python train.py --train_examples=52083 --win_length=400 --norm="groupnorm" --widths=[192, 192, 192] --rnn_residual=true --rnn_layers=5 --muon_scale="original" --momentum=0.95 --orthogonalizer="newton_schulz_5" --cautious_weight_decay=true --steps=5100 --batch_size=256 --lr_schedule="step" --warmup_steps=150
Rows from block 5, named by matrix and row number. Each number is 200 + 20 x the weight over the matrix's rms, rounded and kept within 0 to 999. All counts start at 0.
# weight_ih_l0: LSTM input weights (gates i, f, g, o stacked) (model.rnn.2.rnn.weight_ih_l0, 1024x256), inputs 172-255
weight_ih_l0.367,225,240,202,178,210,210,182,197,214,189,200,189,197,189,210,181,209,202,162,224,207,190,198,196,194,221,148,230,197,184,214,178,231,191,199,205,172,217,199,212,202,193,198,206,188,218,199,205,191,208,210,209,221,231,191,203,256,198,210,194,240,218,201,178,223,151,219,201,180,234,209,205,210,196,171,198,170,179,213,192,243,190,180,247
weight_ih_l0.368,194,209,196,204,188,214,204,171,189,215,240,179,191,207,203,208,183,202,176,197,171,191,187,194,202,212,219,189,202,221,242,182,244,216,171,203,194,202,204,203,195,199,231,184,217,220,209,185,193,224,257,212,202,204,233,200,224,199,187,212,197,203,181,228,228,219,187,174,204,176,204,172,231,234,201,197,206,189,193,211,197,215,200,176
weight_ih_l0.369,160,164,207,170,152,186,206,208,204,219,200,180,223,233,196,188,221,209,178,206,207,199,182,216,193,167,198,191,225,203,226,189,207,174,218,196,179,191,182,250,155,177,221,186,200,214,180,206,215,224,191,202,176,193,156,207,231,223,209,197,200,193,205,232,198,199,220,201,202,242,221,174,158,219,209,208,209,207,182,189,209,184,198,177
weight_ih_l0.370,195,205,218,190,178,214,190,231,231,201,263,184,179,190,207,182,234,217,161,231,223,189,190,175,186,198,210,213,220,203,212,212,197,207,222,204,197,237,220,197,183,204,210,206,204,188,201,221,197,218,199,240,210,174,216,195,199,187,208,199,172,213,150,196,200,212,205,172,224,177,207,199,195,232,200,172,192,185,216,205,163,179,213,212
weight_ih_l0.371,187,202,241,204,214,184,167,209,238,195,227,179,209,180,196,198,206,238,183,174,206,204,192,193,204,226,165,185,218,222,173,220,225,168,212,237,212,226,183,194,180,210,186,215,224,182,181,173,155,204,184,227,195,241,178,189,240,184,188,177,169,183,196,215,222,244,218,203,197,189,199,188,204,179,197,222,193,185,199,202,211,225,191,200
weight_ih_l0.372,175,175,198,202,216,189,216,190,233,175,198,191,216,207,215,195,230,193,172,210,207,231,186,195,188,200,227,208,170,178,204,214,205,216,198,214,197,177,234,186,242,185,198,157,198,213,181,197,205,200,208,207,183,231,182,189,202,197,220,192,188,179,198,210,167,188,215,214,206,218,253,239,224,191,186,249,200,216,196,252,216,197,204,260
weight_ih_l0.373,184,205,191,218,179,177,173,172,187,203,176,176,223,173,210,189,188,191,206,236,176,209,182,206,235,207,194,207,217,227,232,183,226,179,187,191,178,231,206,273,192,190,170,211,203,193,219,210,138,208,203,219,202,213,186,165,200,214,233,200,202,201,197,208,216,242,195,176,193,194,176,194,167,200,200,205,236,207,212,197,168,207,202,208
weight_ih_l0.374,202,165,188,188,162,213,193,235,226,192,196,163,191,158,193,206,196,194,204,184,187,193,212,199,171,213,172,240,239,195,186,223,168,180,227,184,207,164,197,146,202,186,211,190,222,208,231,209,174,211,211,211,176,201,233,200,193,193,238,183,188,194,202,224,221,194,241,200,181,231,196,167,214,218,194,198,202,155,236,212,194,214,209,180
weight_ih_l0.375,167,209,205,190,173,258,181,200,156,209,201,193,198,188,197,193,196,199,216,193,199,185,209,192,160,216,160,175,220,212,201,191,216,230,226,224,239,252,191,223,218,230,180,175,190,207,207,230,210,208,227,192,173,190,200,210,225,233,215,219,246,167,197,211,164,204,236,183,180,235,196,196,178,203,225,182,206,201,211,194,204,225,237,202
weight_ih_l0.376,243,191,192,199,186,232,176,211,252,226,198,178,167,217,201,173,209,204,221,164,196,187,190,198,192,220,201,209,196,139,247,201,182,144,242,211,211,193,183,201,185,181,202,182,265,169,190,177,239,182,179,189,227,217,205,214,220,190,175,202,219,194,195,216,217,183,202,207,219,175,210,211,240,201,203,195,211,185,233,213,238,169,200,217
weight_ih_l0.377,197,189,228,180,124,200,207,226,197,213,235,207,215,184,218,183,226,189,226,212,188,199,202,215,190,214,214,214,174,190,176,189,197,176,220,202,227,181,161,173,184,168,166,199,203,219,182,154,171,184,237,229,203,207,210,197,204,194,198,203,211,179,190,212,202,169,219,229,188,220,206,200,202,222,200,223,205,242,168,227,232,220,171,188
weight_ih_l0.378,217,211,178,204,203,227,211,180,191,228,189,180,185,196,215,165,194,227,167,200,166,193,191,236,217,208,177,203,216,170,204,202,209,176,201,185,176,187,199,205,216,196,193,226,230,212,178,177,215,219,194,233,204,208,203,207,177,214,195,205,183,209,208,211,177,180,239,211,195,236,223,186,191,198,161,240,194,206,184,232,220,183,187,187
weight_ih_l0.379,209,211,178,209,200,205,206,219,187,194,197,161,205,235,201,201,187,206,166,194,189,235,242,209,176,236,196,189,193,205,194,198,259,178,213,204,211,197,200,236,233,229,208,198,197,196,213,200,159,200,230,172,183,215,264,162,225,216,206,222,214,197,204,198,224,234,216,224,202,181,193,184,213,193,176,188,177,177,217,195,197,181,208,196
weight_ih_l0.380,198,193,209,161,227,193,175,198,165,233,187,212,200,183,165,201,207,199,190,218,204,204,197,179,230,172,209,237,208,194,231,163,225,180,230,197,151,180,207,215,178,234,194,241,209,195,180,180,176,274,226,182,201,175,230,184,151,203,156,178,205,179,218,181,198,200,216,191,199,205,171,173,173,181,206,147,215,185,225,209,204,230,203,195
weight_ih_l0.381,197,213,215,205,186,196,184,206,226,178,195,203,244,237,177,201,211,173,220,214,213,185,195,211,222,210,193,206,205,220,192,192,192,178,224,176,224,200,211,185,212,173,223,207,200,198,200,208,179,223,200,171,210,195,192,218,209,196,198,207,213,212,167,203,222,199,179,204,203,183,221,226,193,208,195,246,182,207,204,207,201,184,184,210
weight_ih_l0.382,201,198,189,189,141,178,178,223,213,177,157,161,193,178,183,205,208,174,203,188,201,220,229,154,203,190,200,233,161,182,155,187,204,197,173,213,178,229,176,167,183,180,189,206,185,220,203,220,219,206,202,171,212,240,242,203,218,207,206,208,189,198,200,164,191,240,201,216,179,204,220,188,205,162,170,188,185,146,216,196,176,200,171,203
weight_ih_l0.383,184,202,179,195,187,203,243,179,179,198,207,198,190,178,227,208,228,190,169,207,213,184,199,243,246,210,177,166,190,200,245,205,195,182,184,197,197,206,174,207,187,214,169,204,207,175,182,201,163,229,197,220,191,219,190,169,189,204,238,214,157,198,215,180,223,175,194,206,183,192,212,179,193,198,229,220,210,198,188,187,164,217,223,197
weight_ih_l0.384,205,202,197,158,197,178,158,189,203,190,179,211,234,195,199,182,209,191,192,241,196,185,198,175,192,209,183,211,223,192,208,218,213,228,204,192,246,196,283,174,224,224,214,199,188,217,207,210,196,214,223,208,187,189,226,206,175,162,195,203,209,181,195,184,217,220,209,196,174,197,174,194,226,208,197,209,209,222,174,195,201,202,189,200
weight_ih_l0.385,170,190,166,180,186,204,180,203,202,216,214,164,194,196,185,197,171,211,162,177,194,180,231,158,199,189,229,226,195,224,184,180,178,181,236,193,215,219,152,201,173,201,195,195,186,191,187,181,208,185,198,216,214,200,225,193,197,235,198,172,238,191,210,155,235,197,211,198,147,216,230,206,210,206,186,178,184,180,205,225,231,179,215,204
weight_ih_l0.386,178,235,181,186,191,176,192,209,231,188,214,212,160,171,204,197,219,191,196,211,191,168,190,193,194,212,168,184,234,188,228,181,231,204,193,170,203,221,251,219,197,219,173,178,204,192,229,166,211,227,221,206,194,193,199,206,207,209,212,198,192,214,193,205,219,164,213,187,190,237,199,187,187,193,203,162,175,190,190,195,251,194,183,246
weight_ih_l0.387,209,242,209,210,192,221,191,183,187,215,205,199,209,183,206,175,212,189,200,213,179,204,181,202,194,201,219,191,201,211,187,213,227,233,176,190,215,189,154,160,199,172,196,168,240,216,134,215,186,192,235,201,218,190,213,199,213,224,190,228,211,193,210,203,230,208,228,205,219,215,193,209,182,253,174,177,214,187,193,159,178,198,172,237
weight_ih_l0.388,171,188,228,208,195,200,182,218,238,203,213,177,166,198,205,189,202,206,178,150,193,234,203,197,167,193,218,208,209,208,167,159,228,218,210,223,212,196,203,206,184,217,210,221,183,206,206,175,189,219,220,180,212,209,196,216,176,186,197,209,183,216,177,235,223,183,204,208,181,205,214,199,239,225,240,187,212,232,216,213,242,190,188,186
weight_ih_l0.389,195,189,189,210,199,209,215,170,193,208,204,201,198,195,212,204,191,213,193,201,194,222,200,203,180,180,218,211,175,212,200,212,214,217,206,191,212,185,175,206,182,188,194,198,226,176,168,211,206,207,212,242,237,217,215,174,193,199,186,219,203,225,181,189,214,187,192,155,163,198,187,207,199,181,241,190,208,193,228,198,226,199,210,193
weight_ih_l0.390,226,253,191,191,207,212,198,173,200,197,211,171,202,202,201,212,199,194,207,245,153,167,189,213,172,213,194,198,188,222,190,202,193,180,174,167,223,179,182,168,190,175,205,232,169,180,224,184,196,198,183,194,136,164,226,207,215,171,169,192,188,202,197,206,183,211,207,183,227,186,219,199,196,176,234,219,214,214,208,219,195,198,221,199
weight_ih_l0.391,169,219,212,216,187,188,190,191,258,168,178,191,229,211,212,229,169,194,211,206,186,169,235,206,161,203,198,208,219,181,212,196,203,203,184,210,197,196,230,201,215,214,190,228,193,186,199,198,184,203,197,230,181,193,208,165,190,204,196,180,195,202,207,221,218,233,208,227,210,205,206,226,223,214,194,159,188,174,194,241,186,179,201,179
weight_ih_l0.392,175,193,188,225,176,215,210,245,165,245,224,218,174,204,204,215,208,250,233,244,212,222,192,241,192,186,192,205,195,206,187,204,194,201,222,191,185,188,201,192,187,241,186,191,238,183,201,211,167,259,200,221,186,207,208,186,220,179,182,228,199,195,207,197,191,214,176,195,165,203,185,182,219,214,176,223,202,200,201,204,210,232,201,173
weight_ih_l0.393,162,193,196,203,175,253,182,199,171,218,215,224,174,162,240,200,222,192,195,202,232,133,186,208,191,180,222,199,191,203,197,187,196,200,206,221,228,179,179,242,206,183,174,200,230,215,197,214,165,229,243,216,194,188,193,192,212,228,233,181,198,191,210,191,232,198,191,261,214,193,190,212,222,201,185,220,159,199,212,203,180,173,193,180
weight_ih_l0.394,169,217,219,179,205,198,212,230,206,219,195,164,219,210,181,213,221,198,172,229,180,229,182,221,190,209,205,201,211,231,178,191,222,211,215,220,203,205,237,163,205,227,248,218,208,178,187,208,204,209,176,219,215,232,177,183,196,205,175,207,216,230,211,209,232,183,145,212,191,199,193,232,175,177,197,201,154,176,194,167,219,193,232,177
weight_ih_l0.395,142,196,254,238,218,197,148,174,173,230,215,195,199,231,220,195,192,189,212,185,218,196,205,186,180,164,203,188,208,202,199,196,207,180,201,184,223,203,167,209,191,193,197,209,189,215,197,198,199,190,214,212,210,137,183,165,212,242,217,178,189,210,212,168,185,197,233,186,188,160,184,193,233,203,240,173,170,216,191,189,196,235,191,210
weight_ih_l0.396,211,217,228,189,180,236,185,142,233,182,199,197,172,234,260,206,230,182,196,207,200,165,184,204,210,173,236,206,219,197,183,211,214,186,191,209,212,228,175,225,170,184,176,195,235,191,205,204,201,233,200,234,213,192,197,196,193,190,202,207,198,229,211,188,202,188,169,204,169,206,213,188,185,200,169,214,196,199,179,182,195,233,205,213
weight_ih_l0.397,232,179,186,185,206,209,225,157,184,198,214,190,175,188,198,203,221,177,225,159,186,180,203,197,205,232,225,189,183,184,238,206,224,200,213,188,197,198,201,207,186,224,196,202,183,192,177,235,209,219,199,208,209,165,206,225,210,193,194,192,263,234,180,178,225,207,184,220,187,205,217,198,181,168,196,203,232,225,179,180,171,229,189,217
weight_ih_l0.398,213,184,192,241,231,182,205,203,191,212,165,190,135,223,182,238,201,205,206,178,210,198,201,193,167,202,189,237,216,212,177,198,238,157,188,211,194,212,249,204,178,202,205,181,259,205,181,254,220,198,204,181,161,231,188,177,191,203,181,163,218,180,188,216,231,212,219,180,222,198,203,203,189,169,138,193,196,207,194,203,179,167,209,198
weight_ih_l0.399,197,177,226,179,241,201,202,212,189,237,184,197,204,180,201,195,222,161,201,143,175,212,198,228,239,214,191,193,204,193,198,211,195,201,206,218,243,229,202,178,233,203,158,182,204,194,200,199,214,205,221,188,211,239,210,175,190,221,163,200,183,225,210,202,200,207,157,196,193,204,206,202,234,239,193,199,194,199,134,209,218,208,196,190
weight_ih_l0.400,218,163,198,198,189,210,223,179,208,205,209,193,204,193,221,182,195,187,200,162,181,239,233,203,176,241,214,211,219,206,211,244,218,214,186,211,197,183,159,146,219,215,188,173,205,213,214,178,181,245,220,188,225,200,260,184,211,204,194,184,190,217,194,233,218,205,179,189,206,209,190,184,233,169,216,219,211,206,199,210,217,211,177,178
weight_ih_l0.401,169,208,198,206,215,186,213,190,196,245,164,156,184,203,217,190,211,181,182,181,215,195,219,194,190,174,218,206,213,184,210,216,210,220,206,164,219,193,239,199,151,191,207,223,176,181,175,197,205,231,200,177,206,229,194,190,200,241,225,186,178,202,203,202,225,142,203,198,202,181,203,204,217,169,208,185,205,173,182,160,193,194,194,234
weight_ih_l0.402,184,205,165,188,195,196,199,207,198,187,232,195,208,186,193,172,191,199,225,169,195,162,195,196,192,218,206,197,197,199,192,184,201,201,219,192,213,181,217,183,191,210,172,181,159,209,181,216,203,188,222,197,244,197,233,185,187,181,179,204,233,202,230,226,216,209,216,175,190,215,168,209,189,241,208,188,204,198,165,192,261,214,217,237
weight_ih_l0.403,179,244,204,191,179,214,214,193,207,234,193,184,230,201,214,209,194,203,210,206,173,187,177,215,193,192,234,214,192,205,203,198,188,189,205,221,225,201,201,220,230,193,220,179,180,232,197,210,165,221,210,194,204,225,203,215,194,233,204,183,194,185,243,189,186,175,241,190,177,210,199,190,199,181,189,209,207,171,218,191,179,176,205,195
weight_ih_l0.404,203,201,215,183,185,243,199,153,206,199,188,205,206,207,187,162,218,222,202,192,189,210,227,197,194,203,215,185,216,211,209,220,218,204,212,174,195,221,206,184,208,220,212,232,202,200,230,195,149,211,199,180,199,220,220,208,216,216,217,228,254,209,210,216,222,226,155,208,207,193,215,185,237,232,167,223,189,170,191,187,190,204,194,174
weight_ih_l0.405,187,196,176,146,219,203,193,185,176,210,187,218,222,194,208,232,187,209,213,211,212,190,238,186,194,152,166,196,198,193,170,195,224,202,189,194,170,211,189,194,201,162,189,212,185,250,191,225,186,199,223,215,200,183,199,242,187,223,209,189,185,221,197,196,197,212,194,173,208,203,180,189,182,220,181,228,158,224,211,221,221,198,226,225
weight_ih_l0.406,211,183,174,190,178,195,203,216,217,237,215,205,196,207,254,164,212,182,209,205,188,241,223,122,197,239,183,206,219,200,161,208,205,212,204,219,203,208,222,177,208,215,200,219,168,177,183,215,214,166,191,189,178,199,203,175,183,191,176,187,230,182,198,194,197,177,186,167,219,240,256,224,194,235,210,193,181,179,205,193,214,225,197,188
weight_ih_l0.407,221,211,203,200,208,211,172,191,201,229,179,189,214,198,243,198,206,230,235,188,189,215,176,194,222,172,199,241,227,211,149,189,194,224,222,185,208,195,201,234,263,206,259,176,201,193,208,220,190,226,243,232,189,193,179,184,197,174,221,174,220,194,194,201,154,177,204,245,217,187,181,224,217,239,191,182,185,207,223,225,225,171,203,167
weight_ih_l0.408,211,200,172,205,185,183,237,225,201,223,213,202,176,182,191,229,210,234,196,209,216,191,224,187,169,161,173,189,204,172,212,180,232,165,213,173,158,195,182,181,197,193,215,164,223,232,194,180,203,223,200,219,220,175,180,211,218,185,227,198,216,208,213,196,197,172,229,196,178,221,209,223,216,204,224,234,157,175,228,170,206,220,179,227
weight_ih_l0.409,208,212,179,209,180,207,229,194,198,169,194,180,231,175,210,173,208,179,193,200,200,185,191,205,198,174,197,207,194,185,199,197,195,210,195,175,220,180,245,190,189,192,196,224,182,184,194,180,207,191,174,151,224,193,189,194,246,206,204,213,216,227,207,174,190,232,210,185,205,223,200,221,193,182,204,195,202,198,212,220,214,226,178,201
weight_ih_l0.410,212,241,179,205,190,194,226,190,172,177,171,205,229,217,162,189,156,187,225,216,164,205,179,190,164,199,187,186,219,197,201,159,179,171,191,172,190,182,226,199,170,199,196,196,195,171,221,223,190,188,136,164,173,190,225,205,179,187,189,165,173,178,204,193,169,191,228,220,234,231,177,189,179,182,197,214,182,170,184,190,209,201,186,207
weight_ih_l0.411,184,202,177,212,162,189,211,190,200,195,203,188,218,209,205,210,222,203,184,216,203,176,202,153,199,225,217,200,199,195,206,205,193,159,202,181,214,191,201,185,226,195,207,226,225,184,204,219,190,225,197,211,225,212,198,204,243,217,250,226,165,184,228,168,200,198,204,160,162,181,173,227,213,166,224,164,206,213,164,200,147,211,176,196
weight_ih_l0.412,196,187,189,224,192,209,229,194,171,212,208,194,199,176,187,227,208,196,210,226,199,180,190,188,222,221,205,198,180,193,236,206,198,218,193,186,202,224,209,198,197,203,197,224,218,180,207,184,189,195,176,209,202,195,171,168,173,214,221,189,195,201,167,207,234,146,157,216,210,206,202,169,155,211,194,186,190,226,170,163,224,182,149,207
weight_ih_l0.413,177,223,199,190,246,205,177,238,213,237,188,198,190,211,217,207,209,230,175,194,186,202,190,175,184,216,186,214,208,192,207,177,188,215,153,192,202,221,211,175,172,221,247,181,206,219,189,200,227,200,179,190,216,224,212,223,259,196,222,193,181,174,201,176,197,203,198,241,181,169,218,177,178,209,180,200,189,193,218,222,171,192,207,231
weight_ih_l0.414,193,201,205,190,239,203,221,188,216,200,214,171,191,179,206,185,202,200,163,193,187,202,174,183,215,218,217,207,203,164,217,200,200,157,222,207,210,223,201,177,220,213,234,203,208,205,185,204,214,163,194,184,199,207,196,185,189,202,219,207,183,244,201,185,229,195,213,211,215,175,228,170,200,187,212,193,213,218,218,196,201,196,162,207
weight_ih_l0.415,193,178,197,204,204,227,191,194,209,196,207,194,175,210,209,199,184,198,237,174,204,224,182,206,195,192,205,183,183,218,199,179,220,217,193,195,215,201,193,201,154,204,210,194,193,184,212,204,221,189,227,181,169,174,165,147,192,230,226,213,214,195,165,205,221,184,215,195,215,220,192,201,213,237,208,198,167,211,223,211,196,161,184,192
weight_ih_l0.416,216,189,226,158,228,200,159,182,211,227,225,172,217,204,226,184,221,179,250,216,159,180,185,196,210,227,191,220,196,207,181,176,173,216,230,215,181,188,202,189,192,179,210,167,183,222,197,176,204,159,202,175,222,182,209,206,237,208,205,203,191,161,203,203,174,181,174,191,184,200,213,192,217,229,241,162,157,179,170,201,215,206,224,191
weight_ih_l0.417,208,192,206,200,209,199,194,174,187,223,210,162,207,215,227,176,197,200,195,207,200,181,214,187,201,219,196,196,225,193,190,223,184,198,197,193,194,226,184,225,217,197,198,215,206,211,205,224,196,216,175,184,200,221,246,240,185,225,194,199,212,184,197,223,213,223,201,204,241,176,215,192,189,216,196,200,193,191,203,201,159,222,205,179
weight_ih_l0.418,189,196,196,209,181,188,204,201,205,214,212,193,227,199,189,202,205,183,187,204,231,192,193,197,189,178,158,171,185,193,169,220,199,207,170,200,186,188,221,170,211,217,211,227,161,210,197,171,180,197,242,188,202,173,186,202,205,204,215,159,220,188,192,233,227,228,193,172,194,194,169,216,198,217,203,201,210,219,204,193,182,244,206,179
weight_ih_l0.419,187,214,184,185,213,193,196,184,233,164,199,187,196,180,194,219,193,192,216,229,178,191,216,238,193,169,193,207,192,213,196,181,198,187,205,197,207,185,168,209,174,185,200,202,223,224,221,185,221,195,168,241,228,175,206,204,198,258,183,213,230,221,191,170,217,159,158,203,199,218,198,178,214,208,206,191,213,231,194,212,228,212,220,187
weight_ih_l0.420,179,199,248,204,201,169,176,188,200,215,217,205,213,182,197,211,204,217,174,218,218,222,197,212,210,219,195,207,208,187,192,187,192,207,210,219,229,214,189,203,189,191,165,206,214,196,198,212,195,223,214,203,212,207,162,203,157,194,234,221,190,216,181,198,164,211,195,201,181,220,203,186,210,168,183,185,220,196,241,196,215,234,190,179
weight_ih_l0.421,204,220,192,180,173,193,216,207,193,204,223,217,194,150,209,193,236,196,241,214,217,192,209,195,189,218,174,198,202,206,254,167,203,197,143,188,236,157,191,157,190,183,197,237,193,186,211,180,148,235,215,215,198,160,238,201,216,202,200,194,215,197,219,211,213,176,186,138,211,200,238,206,209,210,184,180,215,174,203,233,204,197,219,177
weight_ih_l0.422,185,202,180,200,180,202,230,193,213,186,212,230,206,170,212,198,222,224,189,210,161,182,198,180,188,205,212,203,197,198,194,184,213,153,213,189,243,193,229,173,160,211,190,182,192,200,215,191,236,225,185,187,171,215,203,210,191,159,195,184,176,178,225,178,232,229,197,218,191,215,234,197,189,196,185,190,189,180,202,202,196,201,181,202
weight_ih_l0.423,205,192,191,220,195,197,213,208,208,197,227,207,194,182,185,201,219,195,207,186,190,204,191,162,188,209,213,237,193,187,210,223,222,217,179,180,209,161,199,215,190,196,179,162,192,236,179,162,176,176,197,232,198,205,194,205,236,230,189,212,151,166,202,187,189,249,201,191,218,197,194,210,164,217,201,205,200,210,201,171,177,201,232,188
weight_ih_l0.424,194,219,208,204,194,195,198,178,196,197,198,202,247,179,193,205,179,185,162,193,223,198,198,196,197,231,223,179,172,216,209,207,191,187,192,196,195,203,199,180,181,154,226,200,247,275,209,206,183,210,171,186,230,219,170,213,207,177,171,208,209,220,186,217,177,176,170,214,198,240,189,219,263,226,196,196,184,178,202,182,199,246,173,206
weight_ih_l0.425,205,198,197,207,190,188,207,183,175,200,207,196,220,186,212,195,234,199,208,187,215,208,217,200,165,222,189,249,194,178,216,194,210,206,180,181,204,208,201,209,218,231,193,234,217,196,188,219,168,163,213,185,198,196,204,176,230,197,201,234,197,210,193,217,184,181,217,251,210,206,210,212,189,165,173,188,197,192,194,196,222,189,212,213
weight_ih_l0.426,228,208,208,174,189,161,212,208,245,204,181,180,171,203,193,233,192,204,220,221,226,227,255,230,192,213,213,191,198,170,178,194,226,226,214,197,171,222,201,177,174,204,194,226,208,195,173,139,201,182,189,207,192,222,190,208,204,212,169,202,233,194,176,186,202,209,212,208,223,208,187,228,176,224,194,244,194,202,207,165,197,213,197,187
weight_ih_l0.427,194,196,218,189,185,213,176,217,191,203,212,188,221,201,171,192,189,216,183,203,228,192,219,214,209,222,245,235,169,158,181,189,215,214,203,183,203,201,180,176,211,205,202,201,211,195,253,202,173,163,200,175,226,179,209,178,240,214,249,197,160,198,179,205,223,224,187,192,187,168,191,199,183,211,183,204,171,204,218,190,205,166,201,207
weight_ih_l0.428,226,189,207,215,209,219,189,203,167,205,206,225,184,210,196,192,189,173,271,190,192,244,152,220,211,173,234,202,217,197,198,208,184,187,194,218,186,237,218,224,187,221,230,213,226,199,229,203,215,189,254,222,203,185,200,178,171,170,246,188,201,253,192,218,216,220,234,219,223,181,213,195,200,239,201,176,203,190,204,208,204,209,181,199
weight_ih_l0.429,193,232,207,179,203,201,191,179,176,197,186,186,211,210,217,244,186,195,213,198,177,214,201,225,185,184,217,167,174,222,189,205,204,197,211,200,209,209,195,179,220,187,192,229,159,241,199,198,186,204,225,195,182,222,198,217,241,231,204,199,204,225,252,210,197,230,193,208,277,187,202,204,184,200,204,223,221,199,216,190,189,196,183,196
weight_ih_l0.430,215,186,201,215,165,162,208,195,209,179,197,185,189,206,212,194,230,223,207,155,213,222,253,181,188,232,194,211,240,188,185,227,231,218,218,175,230,192,186,201,212,233,191,173,190,160,165,208,212,219,202,178,211,222,203,219,189,238,190,167,186,210,222,206,221,217,164,191,176,195,220,187,172,231,214,182,166,219,193,220,194,191,185,232
weight_ih_l0.431,178,184,218,197,203,182,208,180,220,213,215,179,156,186,228,162,187,197,205,201,202,183,192,191,209,171,209,193,174,223,205,205,224,155,178,185,204,223,209,163,189,194,195,198,214,171,192,197,196,196,187,216,200,232,191,190,238,194,217,189,213,184,206,205,199,214,203,200,192,195,189,199,173,213,201,207,165,203,218,224,177,175,193,172
weight_ih_l0.432,246,194,225,173,207,169,224,182,169,179,204,180,175,207,169,205,211,201,226,206,171,224,221,176,208,199,212,184,179,179,218,198,203,208,191,273,202,212,200,175,192,179,177,205,179,196,210,212,224,184,192,217,184,180,235,195,146,214,198,223,183,212,204,193,199,249,174,198,207,152,188,147,154,193,215,167,227,185,250,191,188,200,208,202
weight_ih_l0.433,228,192,216,195,177,162,212,190,179,216,175,223,201,186,228,197,166,216,215,182,224,212,218,176,177,208,206,211,219,158,201,159,189,206,204,212,216,198,202,200,207,188,197,220,195,193,189,201,190,178,204,193,211,170,186,188,171,192,230,218,177,182,221,175,209,178,196,221,202,163,218,185,243,201,177,245,193,198,207,194,201,171,179,184
weight_ih_l0.434,164,198,184,218,239,148,198,236,204,202,206,177,169,167,211,175,190,168,204,215,211,209,214,227,213,188,206,230,189,212,182,198,201,198,185,170,245,191,201,207,209,189,170,220,203,202,205,203,238,193,208,243,190,176,230,224,219,198,177,218,191,203,219,170,235,208,196,207,208,216,204,198,214,196,182,178,246,177,256,228,191,209,188,231
weight_ih_l0.435,234,198,200,159,215,213,165,197,219,190,198,215,223,186,210,220,211,205,196,205,196,212,211,189,195,221,208,199,181,212,184,185,233,200,200,172,235,196,192,167,215,193,213,173,205,205,220,220,170,198,198,218,182,219,201,192,242,217,212,170,192,221,183,180,223,189,210,195,193,149,243,184,222,188,186,211,176,182,187,190,207,220,196,159
weight_ih_l0.436,234,221,212,205,183,182,201,203,174,169,155,213,186,168,181,211,219,205,186,198,199,197,225,229,219,185,221,203,223,170,188,217,242,184,211,194,206,211,201,174,206,189,204,216,198,173,197,166,212,195,220,208,190,210,168,182,200,220,173,214,214,196,192,195,199,211,190,185,234,201,210,210,186,209,203,214,191,209,201,212,188,221,226,232
weight_ih_l0.437,182,215,234,212,200,238,175,209,200,214,200,158,165,213,233,203,229,190,184,218,202,207,158,214,172,193,219,205,197,202,204,262,198,197,191,201,206,210,159,196,166,197,208,208,223,185,185,183,185,227,160,203,186,195,224,201,163,217,197,207,229,204,199,189,227,200,205,168,213,197,182,168,146,217,167,185,206,223,239,180,176,211,195,221
weight_ih_l0.438,188,185,232,195,176,198,207,175,217,205,176,157,208,217,198,200,237,173,217,169,215,209,218,223,180,195,191,202,198,182,226,197,154,207,216,176,220,203,189,220,192,191,217,213,173,245,213,200,198,209,188,190,174,216,202,198,198,192,218,198,190,198,197,223,232,182,185,256,219,204,188,175,186,222,199,178,200,217,189,223,184,219,202,195
weight_ih_l0.439,229,186,224,199,164,222,206,155,211,202,188,193,172,189,211,216,213,201,161,221,197,207,198,189,206,173,203,202,201,212,210,205,202,220,197,196,202,198,212,213,215,200,218,243,179,197,186,192,215,186,211,221,182,202,212,213,200,263,206,217,180,181,179,191,236,170,225,201,218,207,206,189,193,204,203,194,186,199,165,219,204,223,175,200
weight_ih_l0.440,202,207,193,155,202,189,225,202,223,168,204,200,195,244,180,201,231,180,208,191,187,185,199,193,171,226,193,230,212,183,190,189,205,173,168,224,217,173,161,167,211,181,178,199,194,171,185,211,205,192,221,183,200,217,191,195,173,186,216,202,177,200,173,186,186,202,176,202,184,192,191,202,178,182,188,176,202,176,222,180,218,201,197,194
weight_ih_l0.441,155,213,197,220,195,171,207,191,177,196,203,161,207,221,180,172,238,173,219,208,232,201,227,211,188,199,213,201,207,225,201,198,234,203,188,191,230,204,199,209,223,211,262,187,191,218,222,186,155,199,207,187,198,204,211,184,185,194,214,216,202,213,176,197,202,172,235,194,222,209,196,224,219,188,213,196,224,226,207,190,224,187,193,194
weight_ih_l0.442,182,168,188,216,169,194,185,188,242,165,209,197,201,220,201,189,206,196,175,217,217,189,152,207,231,205,170,179,214,181,196,205,203,211,184,186,266,211,206,167,176,196,207,164,207,212,232,234,151,239,207,187,163,237,196,198,201,182,259,163,215,209,210,182,193,208,214,202,214,198,206,211,201,202,233,216,251,175,192,212,231,175,198,145
weight_ih_l0.443,167,188,199,165,243,221,202,171,187,204,216,226,219,183,196,192,223,217,217,162,233,213,219,221,199,211,177,173,198,167,195,219,227,203,200,205,204,171,195,165,236,175,200,202,193,198,182,178,181,216,164,195,179,223,171,169,187,208,202,187,197,204,214,167,174,201,192,198,220,183,228,197,168,199,178,230,190,232,207,225,146,229,204,167
weight_ih_l0.444,193,201,222,197,219,225,216,231,229,201,233,173,216,204,254,234,231,168,214,237,178,186,195,208,192,208,185,197,181,178,212,193,187,178,170,190,211,133,163,220,186,213,241,205,198,204,207,181,232,194,207,195,169,220,243,183,207,216,211,252,210,219,167,200,228,203,204,190,179,181,173,211,169,204,172,201,171,233,227,190,235,215,235,196
weight_ih_l0.445,200,195,216,196,226,204,207,195,190,194,202,194,202,183,219,230,187,216,195,181,197,201,197,208,179,210,201,200,204,214,167,191,232,173,228,211,200,193,180,201,181,201,177,192,216,175,212,197,199,228,210,190,190,214,224,187,217,192,191,226,207,208,205,196,203,193,183,201,255,187,194,228,189,207,210,199,225,181,204,182,187,172,229,186
weight_ih_l0.446,154,190,209,211,192,181,191,192,208,199,215,215,216,223,215,181,234,205,218,217,220,172,188,184,259,172,209,209,196,220,203,201,186,213,219,182,200,160,210,195,191,204,170,190,211,225,217,238,196,209,176,173,216,209,197,177,207,189,211,243,218,187,192,216,189,193,187,172,226,173,171,192,186,192,147,210,195,262,216,178,194,167,203,191
weight_ih_l0.447,172,201,203,213,198,218,173,203,213,181,172,205,203,185,236,182,212,204,207,210,202,191,192,204,168,191,194,203,170,174,217,201,223,196,197,203,228,215,140,181,212,160,192,234,207,173,196,215,190,207,201,233,205,222,210,199,182,238,242,183,250,209,199,194,222,211,190,223,200,210,198,126,205,183,206,196,205,210,189,211,209,174,203,234